Rows from block 5, named by matrix and row number. Rows with one number belong to one neuron. Each number is 500 + 40 x the weight over its row's rms, rounded and kept within 0 to 999. All counts start at 0. Numbers have three digits each. After the name is the row's rms in percent of the matrix's.
# gate: MLP gate (model.blocks.5.mlp.gate.weight, 512x192), inputs 0-95
# fc1: MLP up (model.blocks.5.mlp.fc1.weight, 512x192), inputs 0-95
# fc2: MLP down (model.blocks.5.mlp.fc2.weight, 192x512, transposed), outputs 0-95
gate.198 092:502588508497476483479445510519439492472502511567518515494567516498537481543529501530550506509527468550472450430472478503551471477430486486501429478499475589521491477512431503469513517407501429475418533538457507473498525567510544544508496468507408566456503460510488468558451473544542456504
fc1.198 090:477441496547540500496522509471510507454476504432578510439450479537490512472498494442518491480512453498547513512534463495433505439588529460476513500484462481477466534457538534529424503554540555505548423469539493478515482444510428434517500564426494460508489601454468590543527537472458516473
fc2.198 163:522520562493489537455446528504488470493511540501398498548432483523478500515476488493547449501557569491490549500564544519556539485439453509500515438520506508534422493515486513498478506466444486422462505512527524492517504569520504447505453465559535528486488463510466493531492487481470531550
gate.200 115:424529479505452513589400449503526492560460563543525539537486542458518466428507524535486480536443495507472573514549519499534503557493465409497504524495499548414444468447470415477469519442484557436531558538566520498524487565465458480458463564490477488491533486422569505503536502468473428527
fc1.200 107:451535480517482474519452391481560492523452501472486582559486500511603464459442512552493464528441497549477516558551488555483472502485478450490535517487481507451422460429481416506431470480442498463513523519519507514469593574472484473474516529532535496429564488420542487495587451505518441562
fc2.200 089:471429487526506518430531514507494444435548410539575504492508460486437458479583470507580579518536522464586500515512485564500524413540484493473496553508518423482486522502463468517530427502521457504431529459540454488496484573445484539532504530492460418426514535537499459501526469456526508547
gate.201 107:478615440461536501515476494476532492481517479477490364461469506526521478525481503426465518526510448430505513437504470488483433476469549498542535511525563542510534523472522536518551565562550510526390485486518478525556518507514484474507502503545514468495472591536484486455528498517568567460
fc1.201 105:546449519499511467572436589479502555489502546584493541430546499502502509482482467494552483518488496552491509571439494439500558549539554510476457482594466527501507554556512498442524470501501438528451476530488488453536482447459460462531472498537487541456536513527529505536470512492555426468
fc2.201 110:491528506499494475458539483448523393487526583508486417546589586431459556480536454501513505444462519491539511440428472531466500470465565471532540455575501461530514461529490581559504543537403465514494443472523513525389483456521578513577529527497534536509494472524439493512511518505455477469
gate.202 095:547535513484508513488492464466556450499450504522469460506509553462519577545557543498487523517460502488413458510576545510485477575488542479495443529508517506502445526455594494537506608454480580464477505586473547430501465571484545431483539537476508512508446498488472516548408461497488533516
fc1.202 089:492518563494478462498439569566462468549528539445466531466424491505542533554489510479444480439460384501499517455479450512496447532482526489417501554556483471508509424565547476503513536498434506408546474572493533435543484474555441570461445502500481491513490536488566514505463485523512517581
fc2.202 087:526550453501487467524483500551513549570529501524576452484563473512492467494472466500519511522466480540540525504579473552565509440537417457417564417525511477463605534488442564455493456458488489482394498534470479529538454488497499545464462473475517484531427499538473507478568492493499507420
gate.204 086:576365459515511452479486548491445474580494542431521481496452500444534530558585476491502519490502497476572490501570514434544552530494518447518542529545439474561432465437513522493449531518480464553498553462506564484499450401552448461530451522513534498498520478409475509500503553523512485418
fc1.204 093:533419442500543506445486521478489470489524563511469483518494495507515562537594468475495483505494510512586492577615517470546574502510506454563486519513486422546501464408531572536444512437502507527532477479548576550528478470585523524515455517487538467510495466450481486496528467483488536508
fc2.204 158:502314463439481489512532520544470485467524457493567578490545507521436514370477430528515464512461472461495498443464491482476469499584536500511476513511430507552551433500521515528468514518509461574473532462513453513475493504485494516491522524453531521484494553506510532442498529544464540518
gate.205 093:496557483513467456471461532466537529478417523460549466573538465403552561484536609524471458449470480489488494498491480405541486457525574486492497516478540508427551517511493489460545554501518494527526488539519545502518445493512520483465503505465481480518583533481481512513492442548437477471
fc1.205 099:523436483498511533488542561565499511485543435518544516460492524489550474477482441440527490551505491502562485511545502487440537582570486488474466526499535470517421460538503442510489451496442520466481532465453541481420541525482429499505483467516548476489472466483489511436492492404538496497
fc2.205 130:480494508443591500510471489522464464469480525468480422525444513513513556492511589467489541407448529551434404423493476500525501492495519554509540488458480480522552531506565507503494510505498431531563453571513469541473540487527532478466467544507521526481549483479473518537500496520498453445
gate.206 087:442507450469565458482552463523489473522519525509527543440477570494493515521521491482484531442543452442521522591505546434474500467464557459502452491402462505498402476538460476575450477525488505508485507510455441480446563548500476530508531448418470483443513509471437470509525508530534515501
fc1.206 094:523489516486448516539507486448535517475523522460569453496567529450484468531480464542511452472505536581421584491525421479519549429528501519476499482532488514537570451501547480464496509546527547443519510486456504558446359476477542487533502540503451518506393489469578526485448496537536517511
fc2.206 039:526484546452476429544486591490528480579523494424507553557502531479498482528470544534520560532547566529513511475446527508461519528416590488558525475515477528491479516494438531544438569478425502480478480543506442488519545487480507498454561459486487431479492581444499469519503505552498520541
gate.208 083:565539491500473491513478583548512434496547462503506533479456466432433497496505509478467524468482494501454486502497558531536513481522494519426492526379481434484553533504416475516534489473562462504463512459521473503552542570526465444495564528461502503467521532443496485515482546458497438537
fc1.208 086:423500525472432514485518525447442527552421500501476464530522536500490523581531495559499477577547484576513467556499449481469464500548472452528501414460467529537425463451457441552463512478414469479468434548466482500432529516499498563602512485447517533467462446586534527483446452581518509513
fc2.208 043:506536534548514535505524514514516533502472453521412515498462500474495514499555531533484489474554363486477457544474508453544540542518458490442514506453500441489565460474539573534508512428507451575476463501553492527496488561485416547475518479473466549537542482456548517485587433427482553488
gate.209 081:531617453529433490562468528543399519525483541504450444534536518450494513508508526540453527496525537531546463459501452495434521472493482487442530474515444514466460549527466511521494515531495501446486549456461514510497504478456498515439423510481512537493545577417563569432480504499593471505
fc1.209 087:494525491525449516515485539441529483473521452526478504454459473525458500462484519520535502516524591501536537441499440442504500431464496503434548481471523550482473545518483506564517487514477552460437493507445505485578464494447545526406402498444488481512517517470569518471524524485574439556
fc2.209 010:560414472457484463469456440480543503532533557487536499520502515527472465449509562525538533497592460497454451517496586435501516525470568465546475522559459494546486566471537573439515443433492555469497519481464458503461492474518490439500473473601556492516468548412486512523469464525471478513
gate.210 097:427575464455591460482508466452515438465449515486495422533491542519507553556452563409438561451516488509514543463470547426445478538557536512500488465469532560448472503505487458499522562530479530472437556442496575464381489572544507530521488473498508498535452500497497533554490522580480457443
fc1.210 101:469483439448421562490552522446456541505557460461518477507523504496463557531532559554551544468556562485518449442417492524522467483453512476477558466510541430516525495476455489485467441541513504523440497500512489540458491463434483467436559467533488546495480496468527458500482449527546543546
fc2.210 036:445554567501544497464476492516528495598459494528497496466472467471486438500411450513443530508506525480443502485576490482445516507552495449593549590503440511511554496487497499425514528442535582550410513476531497495599574573517499552624498503498482531489493498501497558485471490528478429506
gate.211 093:538526569486498511540570574504555557528482451546497528542491500521460519483471521501520512493508412482465465533515447477437479457450465599485541446532543458506515454571398476458645459520531537552496468528519518502543514499411521442479500463566512507551547518583425486474509446454532501558
fc1.211 091:514502511478442473471497422485541453526533553490480555507484498536559508573493492494504484555516524469495522477530554457486492546506467553472533433458576505460526461527517454478522535470450538498515415496474424555451452430464444533489485584509532498538509514514486540561483532483520525467
fc2.211 150:443314517477508459501559556498545495517498475563512507533473477489541511392488519465496509465442481542451514513494498540505461466481525458570524532504473527514467496486452530530589461545524517466441540579555528520510538535526579451518517444525536511481535509537466409474518499513513515509
gate.212 133:618536506430491547542553556572509494535494524459514472454555531416441425508471498482541419527502461528491501433487588520552399535526441493481476553568476518502524450514481430476500468515519505452502491489519482549522490448565465524446463512505512470492477518523509563472539515513437510466
fc1.212 132:513509526489532496444551574485416519566436533471526414554514550486516421524489478473570419534459516544417440521511549530514429510486412465479468521527468496589496487568490523473489474549512511478542495476510539557445511436540502583527468487400530513504451589531468575542524508416492529510
fc2.212 113:500592448513508493542392543470491381497539503529455490500536468501512480497471556497514514501551592501500463502434472473473533566472563558513549543492523478491400489494484529541543477471526507462510510480490446505559423539486525494583526503495460498461475447493473530548486431495436533526
gate.213 097:477479457441549478486513516474537538569403500506539476469460454425551508431438510449516497506518529475436592445444484491402559509400460455430534538535501440481478510469518487456481461554493482441448518485539504505513567508533456547432462463517541479528505460474532519511478471445489467504
fc1.213 101:545495556522574504469546490462473484545545553527540512537459469515443496548492451465529515525572521490518506497461428529523464540489520564562527484527508488550533460463494563447460483496438611506450479487508505505542479505533489510501413473503487477446457568594479505441455495540518521522
fc2.213 037:513549423487528510491540554554458513486452579516471502439483551481491563460531499540502524533457486534456491402489508477546540477462456520532524546452460556501478507531465517612532481465521494572439507522477437473457574516504527501485488542444510476465558488437473529472514519392468455485
gate.215 108:586549504473451456424514434486422539471422486516483460522482498532427453548496478489469498481523518421499496468546460467458501549502485561446494469478433540516545530524436530560478515486566486554547505449530488504501429539488530541465553494512513456468525444496536560498446486561504446538
fc1.215 102:532489459468524498556468462544477512471572518529500482469517487415492528460513502487545484526459457606537562594497538546464437508504497447534507524528533477452496546493514485472492539505473524462481485514453490438469536555482498452475438544466407559527474531478447470481473549512561518525
fc2.215 133:515458504575508468458547542495498372469455503534460497505551482469528501537537483419453481471540482498476432452552525461501544490463560434470525461444570578514531484455527510500512474569485582546565512553518507476493522484507517514588496466544470571432454461514470522431462489484465459449
gate.216 118:551475471490547573508475593555467543592489532473462486415545502498447459498464559576486512546488409612513470458543486524490571464527576483469462487501503493519452508457400534508557454481571504531486494438511515546524489475584459448460487489494455527490545513478521532508481489533512444511
fc1.216 113:453479501512553467486468505481500522517517561473525535525452477473502475471459483503522508499490475558582581588483522488562508495499485444503488502520518470467443536439507545467470469437535440497510526548488490510530469509517471534503507508549478520577415482458624468466531577487524538474
fc2.216 105:522512501518483585529501506428485500517535445486511465479478490527486573587480533472487461476437514466551619515441510576435522486564536528503484563459465476584450497471485444425499553406544446486456517473535576515486447520571472548429526521490499515521512495489507504524511491471491455556
gate.217 100:542440507489529472448503556495511585430469492488447482448568509498506524516511467536507490459515491477468555476468490490419499501481500484425565417530501498488526404432541510427483428465478475462498396505484551495518478572456494533500556516514471466528474517546482499461470457530527484546
fc1.217 094:472450566499491431485559506574565533420422481456478461487536565578501486541487493508462443515486485504555505487465532393518571482474482491470492474547423405482533527448502463483502410476530511492526453539510538437528485559497497560541504485563526522511499504444479525455465503550512507523
fc2.217 039:517473486503508490539549518493482509493550543533459429522463480521515518485451465464520491532471533541468592549491588488541444491436579549501468536492390516494519447514495515386575551527466514465490530505538493508505517447485482446489502452536446462484501435483546526545441448549456522439
gate.218 089:454447507435508524469419478459516496474481476506532459525540520484571501507562501548505487570590586496529523483474537492529563500560515551525585567445497512503532408527444444515520545478495560478608509403514486506545472584437498487445473480568527520543496506547494455497444515437511471557
fc1.218 103:432534550559513535491490480485498518530455506512422468510503436470499454498484556526471463537473432594481567466542502456442501507532527482521532466483522503510437441508521567527519572459455553514496513522536561506543467492492542472491574454472501514482477560454445466435495457557462447529
fc2.218 111:497498454588462477532498482475438464487515543469544460464562564520522530557416478472498502438458509549469499485546531554489507444436532524448526550557459540557592548420495535473472489438556484561486467558443504502534480515423466475533462496505522503524565486522545522539493507505447465503
gate.219 100:490532613478442520450471412492523474521502530570588533535541520556514436484515488533495480500524467424535493488500477423541433507479552497529432488534463489477563472465522514480522449469528519476447458506503528450553457557505497485479464423470449500523494468368518552512516516486489582472
fc1.219 099:479528542466395481487425446520509525576503507507599493538516485530497535489506493500513480495495476477494529532520466420503467496464468486553461456484525485467532484505475490480517486451547515462497459544531472479558444473519463519475522477508474495539510491427555502524577553554479470420
fc2.219 037:420459523533477519524497561482554505495534484541467484477538489529479556506529470469487492492435479411516470557527626523446554498508488544521556463462441488538468489496472524505417504549505518575506572583535483525469502469462487456446517498446517465481538505505494518523468447559492478437
gate.220 119:531443441495442513532483516458506490522496434556523518540498530581469475547574552428546440486537474519517474492488530485554503499460502553502492506483462469484465382531501531533474527499455555419502400534528481481524523509520554550521504535466542526499476577513557505484504430536497430450
fc1.220 115:514514469504564521476505481485567514487499537512539503498500460478516553417506490544349540486555523533477626389458512477421480500517522490486530501511511548447496514477456498502535444500520498491488534511492511493491414507528474478506493481538422526544563530513513574610492560496451506431
fc2.220 113:530379565401437506464504522447482456475535541496478567542499510549495456455563549537548484498490467467565468530517503556540465492531542536497491514459532472471468533589463444505522501500482524511539416493528500512505569457496479594478537480516562471496460570508535459463524505471430477563
gate.221 112:489535447442560503538511518570508536495473495513544471493571467442524462486457539497432528480490518495570503474445521467486523472496551502437445560495403500495518448428564481529545488499510455484449528479526444448468509480522468517513508459481479433571524554598449498422442503511463553487
fc1.221 111:476565462489550413470536487529498483541511479510557443531573505441534463453426498499495510462495504535550433484526507512540545513492519470527556531515450530580539462458520432571505527526486458530462506508540456412433468487495435522493553499510514446528528584545440427462452462480478502476
fc2.221 107:525484467574533510561487438552580563495519546469516477490384446540511505495511531519501528503551473399501518470541489535486517543424504478500537479581524490471455527526480556501530566464468512517561442528502571489503588523535460454465502498478485538514517504462574483480440527517498529464
gate.222 093:496528546552528502487481496552458599462529485436480500467563477524539444481441549475494466469531554442529460486484548477505545478513487506499541553552507577487474427612502474448483501434486444439495519521531488472503533571523505542449524475506494431565495471516502546435505509495530522491
fc1.222 092:504490600476520504548465445537542539468520505469399496510515472464556496447469537472554472530475514514505526517423551546517543548418474460533555529522447451540480441516482460473482570442507472605558549475496494575462512473484489524535524431502486508521543496476501429520466495568448501534
fc2.222 049:510527543540472590477475494506496514512521532574502398561520440531493470555548508485494537536542473509486486513487504494568549477558441520530445516482544488499545511495542537544537534451517428512461525498512512543499513537425485501534493490489455498485534451550426580475512491400516415481
gate.223 104:373462533477496508550571531491473535434493495492517560490517501513558453459463537486508448535502473482476614528510522509450589492528521499531516524453527517526474480510516524507415496573517482463500499531497475580471518555459477494429459534508487505530487472447438573489539485539571516572
fc1.223 104:509567538490485439531421493522471454432465556505546507555500440511475531498507419491543529438407460476462527530429566509499582484492480451519486439490540561521466451497526489524509517469499562496528503519504534573504454533514444465455542460465433496529455506511534495468563538499494446408
fc2.223 115:514459463430516498483464421456518510507446429512529508531438554557439544522535548527499499530526480473520461503543458515517518557468557566516477521447506434568509497428460504489525477469497484482491508527520455448531425556498472493425507538575470491501501582440515520510490465522533533550